{"train_examples": 26041, "encoder_norm": "batchnorm", "encoder_activation": "relu", "decoder_head_dim": 16, "adamw_weight_decay_other_params": 0.01}
Rows from block 4 of the text decoder, named by matrix and row number. Rows with one number belong to one attention dimension. Each number is 500 + 25 x the weight over its row's rms, rounded and kept within 0 to 999. All counts start at 0. Numbers have three digits each. After the name is the row's rms in percent of the matrix's.
# v: attention query, key and value (stacked) (decoder.blocks.4.attn.qkv.weight, 768x256, the v third), inputs 128-255
# proj: attention output (decoder.blocks.4.attn.proj.weight, 256x256, transposed), outputs 128-255
v.19 081:558455491499523515513490528454512494539487470488545523478426538466497517503496519551509517517493477521515485489505462499527505481468462491490531494549532499501465472519494529469512478529499503544516505485522470496492509498508514530508555515501483485530502509456511549501435486468451561555461512473490528488455501489526508478525520476494517519512504522519457483514465505493511486492487
v.20 106:501499485521498487517515523473488501527513521526460467502462534494509491482490540507493468526529483544522496499515528527522492530513538500463494488506483509491531479409516476532506523540535532519491498506500467546513514474481555514498496466506497508517477495562495460484493500492538529516538504525505461518527470480530489494476503503511506498484494501534461523502525548509498515482482
v.21 083:463515487483492477480466493478508472496515480490498453510561554503424480475472503486522510497501445501524507506494530478506480472510490503521504500490532516524528489512493553530482501518494475480526516522521503504512490537512522479469516492530472528539523487524512502474491460526496518508501503479536474459473516513508509528498475513499457516478531536468485515510476484498481510509442
v.22 085:522502497494459482520492544520452534499465556491459501529548539480517513488440504538509513479491446501501482513479528517502509503470440494492480512531520506471491495467515536518526522484550521498460511523495476485517486511470487505490445488506499508521516486505518511481502488542503473465540485512523530482516484495522552496517504480536485499439491491482426540510442500517499459479489
v.23 083:460514516494519501501554494473529484501548498497501462502494502477529507537492478514481476486479516498515510510544509492541474511502493507487475501532501504509484494484466519518478538453459534469521489473538501487474507505500492453469483562507501507542483521482517497491490473530504474506521487527513554477508450492505504486454491521482482507511550492484474436484446485515478457534508
v.24 084:498488480475551526544542482491530513517459531508513516521496503503516526532490507502556555481533496482481494490470478468500503504467497498486524526512472531452552521521500471472496494498522506500508519459478474447542486503480489474494516493482505491537481506512508518512523492485494508501508543505502483510481506494524490491550552527526525477517476513468528518519476475493486500493493
v.25 107:509499517490546463513503508468513510533521504524482513527463521507449535473472500508466491511494496504478485488486489472512488465518511498480526481487473471418511463463511511479458565508530490486470553516499462507498544473500502496459504454519513515504464474506511488511477518495519524432516493488489523525484486485502495535467532536503518482530514502515414489526481503494501487493484
v.26 091:503510464517497503536512468489476527462526504507500498434471520528485472550532457481479539507465499524489493531498477478475526519502544537499514532511455502519493494515509523451475475531513505548527482458485484481526453490514500498546472466510471474516477479507488504523491494482493512469496533510493466505478514531510540518530543481510514491517501515523567520513500503476488463515493
v.27 120:490481456490471510502554508501494504483522462478535515542520492505467459533535447464507493521516528476499501528475504495496530507461480518548514526492475518575501514528494478487515477517483510483521486456514519477469491502515499470548489527481510492488487494460492505484548506515452481503494495432501546520480515517475491480539478457488472500470521513535484451523518504465476496517506
v.28 082:471491560476537479468479502525526510521459501520494477531498483558488483501487476499483496518522501509498488516481463511493522478531513492519528530517520494485440519517530462486523523509506474517498493475503526513466523496499490491497491493478526521488546450488487456498536541494492519521528504491487527490476484527468492522491524428472485516498499572494509492503459545513507528483524
v.29 091:532515505482505495487491483534537502517516491488513524529479482480525478463468478511490492490504562506502517557498516494454542486509483505497521504490532507519463501438486483518458479479444479476507486471497496439453518503524454463498480518472502483484485463483492569446496506492487462526507482496475519511486515539468492491514516476479494485510525550499498464488511499491550531505516
v.30 085:498473496451514483466437522525465500447461481499475540450515502494469478506521482485509527507473493499494510468506435464536520449493518513509531459508498486543510485508497523469504505513452484530480504474449527489532526465523501461540517484482514511492455479519486521530520502478513496505486532478492484471491547543502486541539489489510528501469551518499515507524490499465507532512487
v.31 093:482514445503526490512480468472497492485504538511463483491482534516484537524510529484494512512543462502470491533524463474512506508483530478527507453522496491484535475514478505494464485525542502502540542541509515487556506507499460481463502462493476515548437486514487522503499499496563530409518541504488498507488482516471495520464512551496514492462460471464521562508509501519510497491458
v.32 107:555534486485507490487486516519497498467508499469496507526527518524459469515497460489501505479485465486529488471477509501487474498497540550490508528528515501488510537462529478511512474513457534505559499496457506495539520476450519512484531551526522513491534533483490485506513489520540497492496486514520505436496503516527497502569468512504526512527496514497459514523558462552502462538528
v.33 098:484484499519471517486520452528490506513493492492498482478473534559502531521496494546473494534488490433483489507504550509551496536450515490468536520487505533507496484514474455479493531537479497501481505477544488501478484480502452465516515532493516517474443488478528507463511509464497531501518497479502518538497474519459470487521490479498508498446500509501554450453466450488498489507490
v.34 096:522465542517495457497460522494467486495447551524474512466518505506541517486523491504508512488470487494492493510520499495472512467537508536485462483496521502494488495514485474518478461485482488471509530512468463458508494477499511518494480505523503545491488534459521493507528544481511513508503531481514518525438496493462488530495480484483513473551490560487476517520506464461477512465492
v.35 107:487489489524526531504505501527487543471491527453497521505500504511503479506503556513469539493487521514531513469494518499510465521513514530565524515520495518443485521479538484500503468471458513485498514533492524474470516485492497550545476504519502523535536521523479500475508491537492502488448475537528483489474507478533434551515485505482476501541553522523435497521491508515469489447528
v.36 104:475497479517485509531468525482487467489514519473532511533488494463484510505493482450496493474525542501539467458462477494496481474504466523539508562578523506490498513497513460489530478516514547494502455549533524481467501491513464529519472487536524492495500533505513469513518518534506517489498481520560537516488525467513517464473509504463504510541507483479503523503500502494517470512523
v.37 093:525470562517526551524505500469482513490484506512492499478525506504558501502493517522566547502451485498522473516510446493482491482525495504496533471482514509519524521510533507495490491494494495481532501460467446506518474463511482455490509514524485483482542485496503488515513500532457502551528490483463510518474510492509516518487505509518475495553491500482495535543478486520466470478489
v.38 096:503502517472487488520504508500500506466496506523498480530489520509495550535549597492482491518497534541458477466531486470485482449506473519522454481475503477484513490479492515532552523484455473552513505494544493499463486504519519459519504476516474530523508525539525513482517510524493496496513510490524484525475506461507475509509531437502514432523506492483474471507456508474494503512499
v.39 085:479500455512478515464502503483483491513481497505500540515537443491501513545497543499488519470500511525538486467537504528512505503448445484533472525542442483528503492485525478526471551497498534514457544501534516512515461519543462518517488498517500525528521522485465495516551515499498467497514505508513510469469489540529441553493509508519471490517473503445447527490460495464509504505529
v.40 089:535480492476493492487489523540480534517490516495539502480500476480455490480463486512575486516523515510445492506476540518490511527528488490510505435506481480469528470517515513521531503516539525516517514519478501492533533436481473511456497487482491480527489482508475495486517494499491461503514468506521513475525526507526519464530541549494483518482503499504480534476534503496469506460490
v.41 122:492530477468524515552489523484480475463471521457454525545516497474475457495544439474486530491500545499519528492434509498500525508486475504479491532526472483498469524449474496486491484501503491528522489521511557480502510494460535524483465526471504494456531513480434508514497499523545485475536524517527471493504501526520489496532523494436478496498516485513528496499511508534528499531529
v.42 100:483470442489555530457461483502512493438462490475537518489546495423500480511470441561514533493474511500519480458470473515502475482499474504522520506497458523480487562503510504504482490473482514506516477524510502489495496512485517522459474531509491527472533511502481545503552519503526472485492513508518520467472511523498484513494494493467481522504492531466520502468487528505506499499472
v.43 090:495510500511523457511487490488523479507496459521502500515535505505475507474500461483493482426519493481529483485483530532539527534486512493501475483495507501523491516487486520452491490507520498470514482535502497505495522465513512476472511515528490527456515526502525519474508475453463501489485498461536554485554491498509453511541477492467495471518497554475501519470466515525481510493519
v.44 109:510524503534462448523472487517524479529476481497482465566480509499464507501492538466428510506488492526484522506492535480563455554502541483533508494479490510425492478485487462499523519525490481454491491521556509511498518536517501488530501554496505453448505512519478518469468506486468495455506520457477466494499490510550487532497488462501478521495517479533514476468528487532533486493521
v.45 092:536534503474472492507510488509518479486490457451499480499491468500518536487531480503513559512518501493483506508546476503477544534480534543473490499542476484488472478486466546508518472528463456549493508476469509508491541501524504524512481439518508450501500467505494517519484515471531478471455529520515478518454486489521502519551532528508478503483511479524561468481510528508467470474503
v.46 093:546494491535586535542548496485534504491485475468504508545465489508459515526477475527501516553455513529494478475519541488502469502491503508505453501479538501492529519503477487505449467519493481512469476489453516508503525466504536467445514527471527512502538505464516460499474518470521506487527520501505529500482531480466520493503507517489517503535482503475484481490484532489501490489515
v.47 087:535475467548564485473497505473498492506495520459542558530523528538482439508479509474473463498515501481508496523501550451506511498507474529508466537492496494493478495514488490475538477504500521487495512452480515509498491490536507497492433473467517532490512498495545444473521551517503523465493502525479482527515518518473506506498453475498498493544504524445481501478483532473512469505460
v.48 108:478492490494526467512508439514484504498496538541538492489471493493531435507523445492496447469525520539518492490558474483510540459541490499533507503569469513533517486495510494433442502449529497477479501496512486493518511493502487509550499513535511502552552490507507455534490498485486532491476523483482482476430499508503473478527493493565490484483505454542508517473525507481462492512491
v.49 095:457458477482538516518484518492455502478506465457497526515493502469503537508486510536542503498470499488493506508515489556510491506464465498497523492505491545460494475536453496537525473502529521526565474565481507517478495490454549469468502490503494526477446502493528499532485531479499540511501531504562473445520499551482494508514482486465546511512551498533499517515507473517499510477534
v.50 096:487452492472494479487493496522468489480490511492487509484532534500438485476517545491507466514538503525495488504486480498501485504501552521490482509477512501533483486435494481483513535491534461471473459473502513486512491462457521506468477521482461491475555550494490523506471529525493526489509486520462451506500482526524481504542491490480506479475461487452515521496493490516508514523492
v.51 107:466435458505532501490476480477492528458502477485502471458496520464510528493483477493497526496473501546524506511525513476522488488509464511512519473448461510494508488514477485513496506485468494486520478527528490534530475515522460490556513521483538490514417483488491469505488463505465567525450500538488517498503559521488481523480486523501475529520490503515524501456511492486523470505515
v.52 105:538498486507475543500550487523508479528533489534490549500482457486480514496501477511452515493499530516443505498452521532551508466487460490484529538494519520523511478454511461504507526482511493480498547505468470541511519488484505526526550502508502496510478507483516528495516499478493491496465499511477586500501527498478466513549508471473521479494507509521523500465559458473521541502506
v.53 104:506551484515500496519481500545489498489476489502501539503504492486489444490509498507497476523522526479528538523462510447520516527491513453522464493531494508491499504488523518496497490455510453502530500509453512475513463545470464461479502521523494511503538548465457499484473459499514508533529545513492505519511521502494489463492462504540547547503458489493520487467434480510493485529519
v.54 106:556500463523481518515516508520454506483470536482480489476519530516521503510504553519526489510484440490482511465519516456459483534467533503518521530488532499501450472485493522446488458466490498494526496484532493473498476496477522453487478475512533481512534456438494506463501480501516497495494504506468536497501488489520487506513476520481521502499513497507525513498541547488439468504492
v.55 110:518490543495493443501472468533528540480472525518515505511510517536473467465482493492522532494514517468521468486482463514453544516502489537482502474496511521484481510459547511487495476537479481538547558528513479489527513484530546455475520540482489542499501506532479541542545515444504482520495491467517487507501496523503508523503450470498524514502464479436478504500481501462506510533478
v.56 092:521497493486516495500530476505491478502483482482476516487520514500488511497493521559505498508518495493515497474509530481514480501455560494466531520505503484500537482458480456501542527516508510478497470514488527514492527457523554557531459504500490501464488519516501500485534519457477522528486464516513469458533527523555503533528532494505528503483491484510467528528502523486531483444481
v.57 095:542470482523507500416498491545503487514489459464476496478493497461493495488525466469492473498450479471523536465473541493468484517479496470521494533485515507475542519492544500466531504506462484457506506482495499454517553480476515497479493510471534461496469562450447504517455507486520533496484455497471525473497496489522513494526528484477486475522522504517504509545495467529541518500514
v.58 103:548494492477481514470484533501509503441512493512486463506477512504467469460496497489479530532503502490530521505509490476503493482482520517481545502439485520521497488413466498500528469493505476535492452483505536482505516486490492494471526522518510529479521501473525485504479492522502544486512535506489464486535508523496472478537497466485513507506536505513497527483481475498524529499479
v.59 101:511461467536537522538453477512518529480506498499471502505500521528447484449480504477488518522496502512507489512469539501481506508481485508498514488466543516475481512482457516518485503490542438469469496495512505459477537511479517490518465500488458476510497519489497490485484550492509559453514485516506495503511484487468580546529529492499518526523521522463494510472504511513510519511452
v.60 090:498494483531507509516512480483494502466512471460453506508470512479519482474558559525477526554472528518497495532514525494530471537522484512499513511540455488463495486470512489493557475527515530493502487516508485468552457472504470476493519504504490464500505485519502504471509464509505478504460538457487446546471528542501499467494469547481505488520543489573489524561449472516474507468495
v.61 101:534506511500513490463465517492502504485489485495472487480512505499495519524478485493522527466469456483482489539454500513507500485504500486552479539518478460478454475472513482509464544513505533501471523453448527560493477527540522491464444530524499509497500507524521535472510487450513539505477533505484507494472479513521514559518485479445518481483490532495501467538468491462542521488468
v.62 108:514497484466465482485512539535483480473430520489519474533530508514489460470520521502479528542528490478539486458470544508519482534485506561486520494505504491512489475485490510518527538484526517506514513508465512510519515517475511510493458517506501489534470539477486503496483512506482477505513488489491487496483546547496515551499479523452510499468476507481495492541497492502511472519485
v.63 103:504511497516506521508472474518491469505445459470473488501456500450488515480482471507514526480547488494490481493495507485533477496541511544498509482485505493483468518478480501493477530502520483495509482491451510463504491526519482490541492464530491463489460499489513485487565501514478496517466502519445465546461522501469468521462500497527460528541499502512508481512459522527550516474492
v.64 104:499479531500472518528515508502461507493530479490540526503528477472472514480519485511517474520521526470519503504525525489505514488524510523456510499495452533503501499509508514464530550470525527505483488527525525521565498483478498494469510475517497519484487495492492495442518473496471495526470516537522500486449513475489457480517487507525533500521494481488469517479499481416471472502513
v.65 098:481484523484525531512554492450480496523519476478518507551510479518498497491525524513509525497518479457497497526482482485514487484531552517499497528464538465536496475473486525450494487537527552488533468522476489557516497493498514530491472474494487502477505503530444497550470491493507517507469457510485522538499522475525515442515491503499516517482466487468494533491489465499497500459496
v.66 101:521544472534533514477488463489461479479495509504514484484488509517492489528514499467479503482529454490475493475504533504524547488473498500449516494511453452497464480508546510508482488476480486502569533552513482480531491476420515500512525506496510513486458474519478486541533543503525494487484466507496515491476506529497481519523481516449457483515513512470494513481499526478510526473496
v.67 090:514507525473458531524474511480539495503501535456540462491530522487498474514555481532530518511508482529461512523518531449481513463514487512481465464537466478471486485477489492497507486518515460525529465509521498518514454525512474492467486464514499504475525458503506549468472480503529529488504503498504493486460488477501477509521519482502523526531488524516462577482499520474533486486510
v.68 105:513479493507524518486520477506519512455517510494516512505488509491541449490522520464505491466452554525502496484529496490494486516468470503516458472500555506506489471468492489507512564522454520472466506508546517540440461480502529494487517469520492535514518470490568493521481559477504491490479511518484507468531490459505476508466489467523527494520517516552486482503519517514500524484486
v.69 094:503553504515530518456540514483485502486472524454511513527474512486479506528459503467495491459521533510464494521494512500505527439483510535477551514525471460467531524491499544474487507480489478552489499436429525529495542464479552508547515533492538478492542511491544509485521491505502502512482489528534465482500523526470510515518475457488516509497492483479498487469453475480503471512520
v.70 098:546500512530508490472471463475512457514465472506485503506494482526484531504478502485529537485537463536492506459494473503531501483475509477470530529532545506482445486532514508489497492457502431507510480503510478500507514491492492490534515468465442507541482536522466486483558510498474515498517519502515500521463507497519464482498506500517525488468492522484485450488505471452501481502502
proj.19 094:446522515548448503504488546514467507473495509475469527505525487536475488488501484469490467512532475510500531542484494539494537475452481484496470487487463522516482467497520474482520511522494504485491467530474500526468495491540482511469520505521509457505469515508542464481530458552497506526514426503474506527548519539487470492483529492549510523524471493496495458493472499551495504496525
proj.20 105:540513512522472483520479478537507502502484493498528515531545465482495510509490474512534510527461505474464521471477477500488523427520526496531498500473517449497502494512518521502497448550504518534508519483552498497471513530520490498525507552505477531516477472489481499503516502459509426470486478510520504512511522492481508581491482488469486484492482489475492525487483478526457474577505
proj.21 094:478466461514566468514505504529524522479504514504514549525484490572567492536517525518482465493463546510493509504510485556504479486502521490490512506503478511487504479516482500518479489478475500543494492550481480485487485490508468524582498475448507480506485500482507503501485523472468529476525505474483494534462472476485501477448550493492518454509471434525536497456498492496489523509508
proj.22 098:474463471509529525496521488487559516520514454469525542517461502515483528504477499487517512498503520530501481489500476466491467448541597462529497480482500494515525509520518510467471509511472550533510480491509528514483543519512474504520515452485454478521453499498503491486457486459506522540488464472502508483482522489505459504457545546459514505514476503497526481515507504514501508492500
proj.23 092:474476502459505482489518465509473497472470482471470514492478522510536518479514515510460489499493494541461513509484506521507499533462518535479519536497534513462512468520506476515555508497514500488537471509428505476501457539493480517566484468506517479447513495487539489511478499491490519432502470506519477525534533507486496519489511507507550490462502483499505535500528518492473544475571
proj.24 092:464514520543511483455457544542473473470515495517459530495493451447462481517522536506509492456518519476510564522527483509498501493534501475490489494492514530511451450463513489503473535543511508486514468483513504558508472473535494500478506492460471486497489509531507514498504502479475528544481485482480514499494512490521488467468489481480495550484534535508464490501434482490522490539513
proj.25 105:515518475511503540486522494496495482471450511477527530471508481462540510494518473523562515501489481454494520522526496534497503488457517518535499504475525509583475444522510468554515486542531529519505483509502463509547474501511464521519512489506489469492500497498486485491547472478489489495494480488528483504481536468480491490460519496481451547538466511482489540518497502513501507522547
proj.26 098:478488522545486498497507527490554484503476463491536489500491510511492514530467526494522504488522526447498488502487486507476512445509506497496510496497561499516498522519566480502473541513457505519479506507504477541509526492497540477482503507483485454496510523503458510517512522493504472541546480520525514486481488473557474540484465513515483517471512462486460532522487460499523523476512
proj.27 112:482475489504492441500463515517523476500492481526468488471524477471527491483510505521473500462479506552511479474487515522534512567515442459445527488476512492480507503499503501509508503434464484471476458489463508494505501475500480523465511497516511520515572514480452525485422500514534550503490527501535471511522477522491574512518484513521538487503501507493535536504480518498510484490507
proj.28 089:493541449503473486525506507513534471474542466503523495496512530470488516512492509490500533481458503515537521475510486516519486530512477536500492452472491462537477482495478518520491511501473494550470482489501493523547497532472545536495517484513485500490501482524476517523455477488492485469461512530493474507487430500459538521480466583472540502466528524512518465476534521511489495489469
proj.29 092:456480483517494490451501452453484487503526472494517488487539520520481487477529481465470540522466480513533509466470500484550498556507477465507497532488497490498484511527492483514545508497525468502496499502490546494540481479409550492480481518507549534448530487506489485501493519487522523478498481520495505515535461514503514502493485484523493497510509490540535525499510539517461530488505
proj.30 083:539533509528499484493480530512528505515505539494543525528515520501486476524489497499525479483513553467521485493530527475523511491452499498477498477486477539464485492492552472515483528512485481486477515578514440532505487535483490462475512509507489492494548475504450511502504535511507551511517517498498500550489462449514503472503489513490483536518498482478490495493475484481504492480456
proj.31 106:537462535525515542480504528524521518530472499456540522514526492525517476497474493493547487484468524443501513476505493504482496479550516498479471519465522479519484509500512500476472532526526506545451478498498460533475528486529531516510518515486497513484510518543491481487563477451479478544490466496494537498549519480511497481543518497495491536506485544520468507465488430439502513542510
proj.32 101:484504480510511500539522499493506470535476491512457519515481526457477532524488458513504476491550528473462477530454479513531523476525472479462480494439472483475465475513520496501512499509524482488469497529532490514463488474539496511488515480487469489475537508533475488494506555490498506500527494482498499507490494523480500503451487494532488507505506475499500490491473548502516500424477
proj.33 095:521517501513481484547514563476482476469523467512496524522527528447497466464528567472516524515465531557506432516498491488443492489496514493497486514510486511477498463488479521536523507488475492505492471513477531521524494510507530515476474472508524502478541502539510503501529499521518495524481529502487477463504505471494502487528518482502494499502503448508456530496510526481503514500478
proj.34 092:477532480472545533517489519481520525523557440509534492501503499491507490484492514531525494470494474488494515460489543504539495498498504478531544532480507513500490504519534507529518525514516497505490479464542479488500496536469454475484535485492491458459529517531468499470464439525467461500507508505477490455542480458508471463499491506485496501490476467529478540495437439496538483543522
proj.35 106:502497505484494490531451468458513475477479476537485514511515424479498502534482474477522437510506465472501509492503463530534520469468499499440502490452476471555505483489477488497518515511503503462548462497516459550506505481512512532516491515456513508423455534511523530525480515494515490451543524475504490476480512499486564505493525528478485537486502495481533520510499499482489517551489
proj.36 102:523529497484542489455484474522502530482484463524523529504506458506535439521509507546521451523491498493460538508488503527494544530526494476469469486482488527500536529506491535505483489498494506496498508489490496523524497469502509460460494522485506461451506531458500519472486514499518518515548517476499461472482509561499510510504490497529516506477483558538525480483505512529484493510505
proj.37 095:469527526479496481481499508535474509501538533439519484473486491501521467515500468544488474509496493474482481516527502492515546526484493516522506547463529481513536491522497513487512479476494479516529485510519491472494513526484522509545500459515465492559465500491493438454479486484469488467510484491498543490524529505480496479505529529521508513486479517515483529482502504511521499514481
proj.38 096:476542492544494445508533506516481542491510458546488505430528463488522524463503457512526461516466490474528556520490503494494508512513492501493549527510507464490487529536499509452518494498533509503518473520479456453511517531495457530522541470533555487495501506503562517486485474479489494476470526487504478454478520477509507500501493504457514517497457524516541512502539472498487519480506
proj.39 091:496512480551511498517523513485525494480538484496480470470426535514522509503496504553547498536517518512478463515479473530529438530499524518519523530528497500468475499546529501486522443537480497474545500496488512486502528513498546499491487514526512465421448515476526541506476457526531481499506529514476489513502541500488538476477507492488506472486498489487493506553535522539502513509506
proj.40 089:500504496501475484524506512500497503498489466484482479496457492463517503471501490485494456488501441453499492545504441460539492466480529547510466497507505535531481520472500518476450483488485468478445483516531536503451480574504486520512497520503491553486513458492521507495496500519531511514489495549498519523528531531493473543502496495468472513504565504497502473504488516505508514497523
proj.41 123:470496496516543475506501450492477472516498471537482492503491482535521534479483557467469501506538485497490460500459495545470497494504538520485479471534474506467469439452505493531472549532488479527447500506509477547504545486532491490477504485523519481491517491494530546492494532504462513521505478476472479519460478486472518493498460502550519485483523487487449464471510546468473496485459
proj.42 099:500508529524486550525469483488485457532519516524484465499496498529509474503530549444493550496574512489541487469525549483543516491482522503476536500504535488477475437498493533502451522535532478491471513524503538508508516470510518479517471489504505438493474512519532465522467503536507500525523524477535493512499470489552533462480509532533475492493537506512456509531452517522490488520522
proj.43 093:506458471504498543494483458481482506507524498476468494509495490482541483509500522471491476540490501467470458539527487461490496485497467519461461538531541524506514476497464491507511496533474485464459516500505496511512485526482498518508493510519481462544492472527472527525475520527523469499470505525501460460482537510481513510490518453551542495504520505500488452503518506475520506534500
proj.44 106:519448461467489486506507520495480522485512490530454517491481521510517510485494478483470457530540508516473499482474487505446492460478495490472550491488511473504475499513487511498516494471522522513493519514469481599502511469548487504502501477486500540492514501491538519536501513478520503505467504531492516491496483485469506478501495523513500480508470432469497480506533519508450524524512
proj.45 092:451468509524486514504510457508491513503437520579477504519502505487486535524468509490481504500506477509515509498411519508497505488523517466517529460491486496508442517480524479531461526480520467447512461528514471563505535471529524525521514516493481505528493534473504505498499514510464478501469481478482491458520501514495493460483440497495529541496509500467453474495502504509516506484534
proj.46 094:468505486464515445474443518512460502506543493478464523448467454483491483507471517521508477475505508503528521534512463498477526492491489515489525461511476498473508456461485510500490488471517478522524542494520451510481475533525507550523480485502498464499526518508490522521477458500517463521519507504494465473477494487492489459544519534509468484456531501469476516522488507540491497543465
proj.47 084:508479503471498519494503553481483522497530476471508476424531500439510461510496510514499522517501531519533530438547496507498487507458488487442547494464480499474553471469467482514486514492463474496482506500543542500491472526498480526517533467505530472475522456497455529482512520528554458502477499507518484477490465511503525453521537511519477494503510482505503452493488496488509461524494
proj.48 107:504496498485469535520466558486563487517500474499529519547539477514428499526444528525515535521479506484520539497486489526496507512471499480472544512447534497518476525513508508563541480513469487563512484533470487504506466522527495505503473475466485512465449467521494485474507535512458435493533502512537490515482517486489512533474515504491546528508489537495529497481485496489502511537505
proj.49 093:530524510521487494492528487501474525505458521497491542472518514544514473522487450482496483490503484492512481505475514453486544508517480506482465496485493479518498491495504540491457512500502500465425526515495490518473476504539427499473516511519490511512547522521486535500506480485459495508474489477452534549471496485521489458469505506522447485479494510488555485497494546479478516524457
proj.50 103:523511523539533488496500477521542489513549498477512447471478472492532471537534471507512517499484506456490479488524484503485481545486488471522508524499511503428518491500508528474511475500499471472466539526498485505489522511550524488540477507484547504529448526517514511469508472495480489516497451556508499518510517473515535504473561516519475490492472491546503502530532498500531483482498
proj.51 112:502542500477525533512500519510486476478514531507493549546472504528499466479533511496510505484520506507514559510481513491486541507461526484477506486516510519500464491497510474477536495527512463508483525484469498473455497470506512493495523475531502508510543463525547480517519538504528420458508511485515511513483496465511515458499484502507480447513499550497506490538469532499476508535495
proj.52 106:491479530515534457479488529513473518468461547494527503512497508520518503522446511516543499478486507508526514494472494521480481495501557515481456501458445497482500495498479521551517476535519510474496495475502545489491487502480486465514518510542467504516496475492510481531482522519479484468555525495520467522498467492517498489454500513483511500514542494528520477529481549490464494498493
proj.53 099:491500524466496513508529459462499485520521503512486465511483576521530532474513546524479556482492464550501491513527528482500479455515516505535535497505494475501498452519456503492496532497499521522487515490562519515505507477527502522508450488474523544503498507550495519469492551460518508518499502498493479482498482534481513502482531523493458483470494487490491514514513493520490505521491
proj.54 109:487488546491501486502481517495512532491524509508539485506522494519469529487477478496441508484499527502557463462434507497551513468514491498502459469471476505479490538462519470519507545523469480511472478477497492491480532510525482489523514517496486498469483549547463453510497506498506524468509480466526459514455536516496512493523518466469488538510491516492476508488502489510518505532519
proj.55 114:525498498505498549460490469511473504532544471503487491517457512489544491507527516516504500499521490492481490529503509499525451507504503492517502512505553498504535492541440498488477509478539535469489468472492487544481546520444464511561463544516554462464456509484521485482467468490511496511476510525494498476526468509492489525464498527470475473490496475493518522465476507516520488485549
proj.56 093:485477511528481503511502511514463514475478507538495536497484493488495511546471437470488503499493478483461463482528468487467501487519464509505470497497515508507493520547526510516435517506495524496508521515503523462466463538480499469484517477514477537517524489502479537506503499493509488481478516485474547540493484505457501489484450470481443512517497499515541500479522446538461513539503
proj.57 099:471540498464526465554479498514481498500504515478519486525534508518504491508492505526485497522528541520470445500550460481518472484509457509457479507512448513496487481493494475491458517514500500507496509536501534556497463498493485491464507466520457507509552496498525522466551518508499529458514480480509533510506507512496498470481477488533506520493529501490485439512545532474466497503460
proj.58 100:495547523514506500487506496512519522523509480503506545516538511475532513507549530475507508498505500493471491461505482525478425506489476487506479498516519496500516505551521510469461523512486475470482556512516457493513520522552486473492523467477504457500484496511492505504509506529513477559481446549474503471478497482520543499459541493504522477490453476498488509524525520474489497462479
proj.59 110:542554495503482486507519493492523478508546485460499451466483509523490492533509514483461490479481536481506504497511478482515510535526501459492490517523494486538558513520507499469496508509470503502499523477465481523525523475508532494498516497460538458470524518479503498481496467485478490545495458459522472530479512524533433458519485485523520468475509517536471489512518482494524448503525
proj.60 088:515499516494502497480500534516514446539514532537541478503555482502499519504514496486481465502536504478483492499509477498472530490497502494483484483449484532475495500526491488515478496492475447484494518489534514488450536484508531503494473479485502548505504546483501524480489500512488523464557463505529562474533522498502484499460510466523506506524472519492484481531542507472518498532535
proj.61 090:486488480493486534476551494538480519503506501529529498506495492535536483472543503495495501530504525484529540468535501493514496487476480533440497475467513510536528484507520466499487494480520501492487491505531496488506502490507483524527502463483526480482490538480488491461504499503488479496511480473455546499539481479475486453485532528532461529535533488486506499508513483505447510512506
proj.62 112:526498518526524527524463443514534528517522502480502502525520494426511527542447514530469514532492474481508504497553470502517506474506501474485485521521509535467523508537503512471450500477487489438519499534523450515479463491529502473476511507496489540465507557486511534457516437493523538494482510528501498520539498486533526468468554512536508518508509487527499511532469487487476513496539
proj.63 116:541504497484522530525508522458496512525531551521510488481538535496501472498537563497538484541488490508526524516524492492484502502477482463518490491515521503447495534516504506474507492513508487488501525491507495491510553459488546472468470506462495519493527527491546503477457493519481452500478508492531525474523483541492488491493492484477557468506477476525515532509503469509497455498477
proj.64 100:496507470480528489435543471511504487520543558492490474513500510506522494538487512474523471464497525520422494482536510523502535498506516470533458501473490488500528490503506483517497488533501472487507492521509485514456498523500469495503509547518479512507450488558506509528477544506513494477509482446533502486491501501500506516464543497510430449478504504506594490506520496517455482525477
proj.65 099:527505488519468467449463500530504501513469543506459487489515542473493469525467485480500507480487513535521498469519531497529515528497464500511506458536423485506511518490508499527499517494496491498507517510511545495493498484509524498500530503530482569505532536481572548442526479458515510488481511501504482490513476478523477532519468519491490508524494499473495502457519518508497478539517
proj.66 098:508483517485526491493537466461517500502492481542490493501537482528481528485486489517469534508489497509520486514502492476513509496483520511500494545509567506506500493536488519510479510514513520491455497492452510527507485514491450471491521510530506476513567491453456494503502481474484523526502513539461499531510527511533518500470487473482497538537520495443504498520513496545500492512508
proj.67 095:476478479511497467501484514543493485495506487497475521481484488539482502489495529462484519487478518506520518520479485531490499474496522530527503485464510516504483533487489525500474525528517498484492512505459478510513548496481484500509526481481512472462467498518503431488512498499494481490504512534504511494507495528521487480447518499480477471491544488489557449472495518529459550552497
proj.68 101:537491494493475458477499530515486538484520499522483447473500500482500542535510488516499475493534509524507503494509497501509486476507533490432528491502506510452546458531514494484505455502504478473532510500507479405516510513464490503486502546467492495483513511474468485483452476517468473536531500512475490503487551508458550550500511536511475527471504491497502517513499498494517478536517
proj.69 100:482485494501509446508459464495509486522528479546505507474517517522532486482529488525506467513474479498494513465540498518502487541493534524499471524524529512497508452512531461485514485509519489453539545549550518505519475533510482474463479498442479478540473498494485500503488487503482521512515466475503532543534461513538514518447496499497485446504533492520509487527535544508483482523464
proj.70 094:460519495469483498523538486486495497494513502479513546515502493487519487497521524545521501501503513477523509554480480523459542535493473505536466504492488492535522511490445495517459518532510542491498499491499482529507466508485437490510493531486551479505489512464517517519470495491475549478477489454480496534505503471503539494476485484470506511522490506482504530511461521530518486499503